Rows from block 6 of a small image embedding model, named by matrix and row number. Rows with one number belong to one channel. Each number is 128 + 32 x the weight over its row's rms, rounded and kept within 0 to 255. All counts start at 0. Numbers have three digits each.
After each channel's rows are labels from the 100 images, of 14976, where the channel reaches its highest value: "strongest on" is what is common among them; "peak on" is the class under the peak. Only what is clearly more common there than usual is listed. The data: simulated stained blood smears. In brackets: how many of the 100, against the usual share in percent.
# convs0: first 3x3 conv (model.blocks.6.convs.0.weight, 128x128x3x3, each kernel summed), inputs 0-42
# convs1: second 3x3 conv (model.blocks.6.convs.1.weight, 128x128x3x3, transposed, each kernel summed), outputs 0-42

convs0.9:132089129107114122158147134088157116142142118126111114079125110116162136143104178110159143157112093099150104180115124186169104087
convs1.9:079098105117174059190187143083100132144103088122076154077130200096132102160200095119059157132089131131105133101092122132136110130
strongest on: band-shaped nucleus (99 vs 14.3)
peak on: large cell (95 vs 9.9)

convs0.55:139168117136175185072201116162134049095106107137107090196117088087066153082146128162187124109102129124072110136143080084072137078
convs1.55:117129124108167141115111136140125121126078167113175116087099105166117104120147085123118127105128156166139159118177057145106132174
strongest on: band-shaped nucleus (100 vs 14.3)
peak on: nucleus (54 vs 4.2); large cell (46 vs 9.9)

convs0.42:156128172145153233065149119160139129137176139128125068110126107092152120142149088140226126124138093178102143162126127157124125151
convs1.42:130093101065141135132217118111113099132141107142107066127096103097108082093135080134064146122146128214123137064102139100085145140
strongest on: band-shaped nucleus (100 vs 14.3)
peak on: nucleus (65 vs 4.2); large cell (35 vs 9.9)

convs0.110:161119105132088147120139074079141111135137158135098118217200142096134194132181138122132111087151122172140067078137121142156129170
convs1.110:119144099174140120126106088106101085121105187096195100111113142182083109086141182207096114126116121086083157105104145105131080139
strongest on: band-shaped nucleus (100 vs 14.3)
peak on: nucleus (64 vs 4.2); large cell (36 vs 9.9)

convs0.21:123117071087151135153181112102116147183094129119120103102094134112100154146081121124118131135134141111105172088175166106123102091
convs1.21:107095097072178095174177129110140118138101132132165087120097113123101155122113119093110112136115171124133124114099186161149141095
strongest on: lobed nucleus (62 vs 13.9); round nucleus (38 vs 14.8)
peak on: nucleus (63 vs 4.2); large cell (37 vs 9.9)

convs0.19:154125165126106065163078089129114158130206121107123085080157144115084121150120161172149148105167089097114119086156110116171112078
convs1.19:134132086130144119111155140089120063111083130139143113123112106122163064121119149107130155120109074130128159072144113189139074137
strongest on: band-shaped nucleus (100 vs 14.3)
peak on: large cell (100 vs 9.9)

convs0.99:100123125183153107098207133154115066116130083130137135157167114089137166133153097099108155120195123112126139094109102166129119121
convs1.99:125129152181162116115107111129135114097071140094089139143171099098088124109140112126113110123165106143126159183097114123128124105
strongest on: kidney-shaped nucleus (100 vs 14.4)
peak on: large cell (100 vs 9.9)

convs0.4:126134126115134229139152131205130078117206144097134078180143160117154111102101135127136126104156143172109125114155124156124128242
convs1.4:176165074144143107147121088103117115113125107103111121154125064160141113111092150119157116077133096146104134099137133129105110206
strongest on: band-shaped nucleus (100 vs 14.3)
peak on: large cell (61 vs 9.9); nucleus (39 vs 4.2)

convs0.58:185174120161100129220181155160125136120210131090138097170163081147136096164121134159151103141140084134172093119133119126171115207
convs1.58:117140111152158081170204111112161101092130156142066182121183151148129110117147144121116100090144052143122136098120117183120099171
strongest on: band-shaped nucleus (100 vs 14.3)
peak on: nucleus (99 vs 4.2)

convs0.11:179109117093110124097169083104100168158199124100102101159162107179075097147085107127140099108079132140139126121094125179073131072
convs1.11:158147119150072127167086181143117105123136140143121131164085155143146097170105157117173124110142117178146095145131135105153085133
strongest on: band-shaped nucleus (100 vs 14.3)
peak on: large cell (81 vs 9.9)

convs0.17:153087127143155150122165099131127096067167107193120088166138102135155158102131098083127130136149164161120117189135148168073094161
convs1.17:058153074126171137140153166114140131144092146107106097173141054135099101104204123162076109065154113165076166087111101127156145152
strongest on: band-shaped nucleus (100 vs 14.3)
peak on: nucleus (53 vs 4.2); large cell (47 vs 9.9)

convs0.62:105108064129148116115169099065104061089129124089091205130078082184085120172124083104154082082115114175099121106102108110170146120
convs1.62:100215092107095160105089141165167121154146188167170106147118135097074160087151108147130145136136166168117072165157137143096143091
strongest on: two lobes with orange grains (100 vs 14.2)
peak on: large cell (83 vs 9.9)

convs0.31:175086122102097031101085097083168165143169134084141115146104114130079109130117119068117088162146109116123119092128163126112126143
convs1.31:152162049132111116169131134121160096129140079174120170162140136123118181120111129128165130063166113178119116161156098151140107139
strongest on: band-shaped nucleus (99 vs 14.3)
peak on: large cell (81 vs 9.9)

convs0.51:194108138151108110134126074127149119090170132141124149193180164131181113139106158195140090116127111133100144095162151079149117123
convs1.51:127145084156127144109065145128155100100073126137120103129150143164101127134119134118139129087107095100111129135121135082046076161
strongest on: band-shaped nucleus (100 vs 14.3)
peak on: large cell (76 vs 9.9)

convs0.52:155126178181114099174126158197099130121161076150152126168186143137169108129144096065183150115168116144172155115123104126135118166
convs1.52:072155086150124123158076097079103101073162115111086078132112112089117134143120105147129132119090158156081138152114075152101148159
strongest on: band-shaped nucleus (100 vs 14.3)
peak on: large cell (59 vs 9.9); nucleus (41 vs 4.2)

convs0.40:150100164146119134171132112176071115130175182139154088180161087100123139116103170095084165151168081140093092124113144147080081122
convs1.40:155114088160135135133185125110106139136181092089052130122137122090103185157128122097124135111126150138165082123131072130067109156
strongest on: band-shaped nucleus (100 vs 14.3)
peak on: nucleus (73 vs 4.2); large cell (27 vs 9.9)

convs0.38:170161117044116122237176159161154136121085098115125122113109138080111128162148096130105159139080167118118130096147128123147120133
convs1.38:125178144094152119218211143084119098115111123133165123119116168187121117170061139123116148120114102109092146117132145110125073109
strongest on: dark grains (91 vs 13.9)
peak on: large cell (61 vs 9.9); nucleus (39 vs 4.2)

convs0.48:113088100103121133112119112142095124075157110161119116179126106062139106120047183074105124116127082114139140138127122177136085165
convs1.48:151151116149139113139146124206128102112130111127139120159125149104164151106136131114139079146074121157149135161146109112103146141
strongest on: band-shaped nucleus (100 vs 14.3)
peak on: large cell (83 vs 9.9)

convs0.30:099110118117089227133174120172116070204118104192152119162130174108186148082151140111184161140169137132126129139162122152119150199
convs1.30:161166148125144165115214074074103086119134165096124096179041115127110115150130105116103119139127117154088114104101139104115112155
strongest on: band-shaped nucleus (100 vs 14.3)
peak on: large cell (73 vs 9.9); nucleus (27 vs 4.2)

convs0.126:125143132089102169200149119082098109139132101116111129123111153048167102141131108101116110109104095092129116111106114119103108100
convs1.126:145168131093126120164236101110126110117141152150112142139153179135124103135109144090129138119103101131091149136126114123100112133
strongest on: dark grains (100 vs 13.9)
peak on: nucleus (62 vs 4.2); large cell (38 vs 9.9)

convs0.107:126118113069149156156133091143173110136124152189131173111120130136164133149111132162108094092145140098155094165069142144138118126
convs1.107:089152101128171018143105174084092080104112132143076071098069061218093141129148129155122118163133104133177149128160107140154172127
strongest on: round nucleus (100 vs 14.8)
peak on: nucleus (98 vs 4.2)

convs0.59:117165109141165172152129161072174176088140122131137078146121088174152168112199100126136148094146185156105142205132120139066123177
convs1.59:143147138099182129146095126093130095082155110136141123151104085156110084109230128139139145129132115201126175099111106119078130125
strongest on: two lobes with orange grains (100 vs 14.2)
peak on: large cell (64 vs 9.9); nucleus (36 vs 4.2)

convs0.125:125118135157108139075141121148106118084183129125101086126196091111112078047163123114159086129130130149094106091104143166066100168
convs1.125:077130119200175092142146104137086151131094144115136133129184094155102135130095178144108111136159124179100126101084146084112121137
strongest on: band-shaped nucleus (100 vs 14.3)
peak on: nucleus (77 vs 4.2)

convs0.47:165140089098142157146131180161159159077167107160194147108107178107117119137093162164141139196118122153156122173105106108197134056
convs1.47:111152142117124117105157155195071107075151167135140093125154155146112117157112166136129130171097104135155087138075137115203126140
strongest on: round nucleus (100 vs 14.8)
peak on: nucleus (100 vs 4.2)

convs0.65:164065129102073130128159115135104120092159177135123129116129074180121093124099105086198100116115094108117121110109147116177140151
convs1.65:143144139132161171145154170135175117118121098170136153149115159086155160123151165076088114102194164170151159094127124155084125158
strongest on: band-shaped nucleus (100 vs 14.3)
peak on: large cell (77 vs 9.9)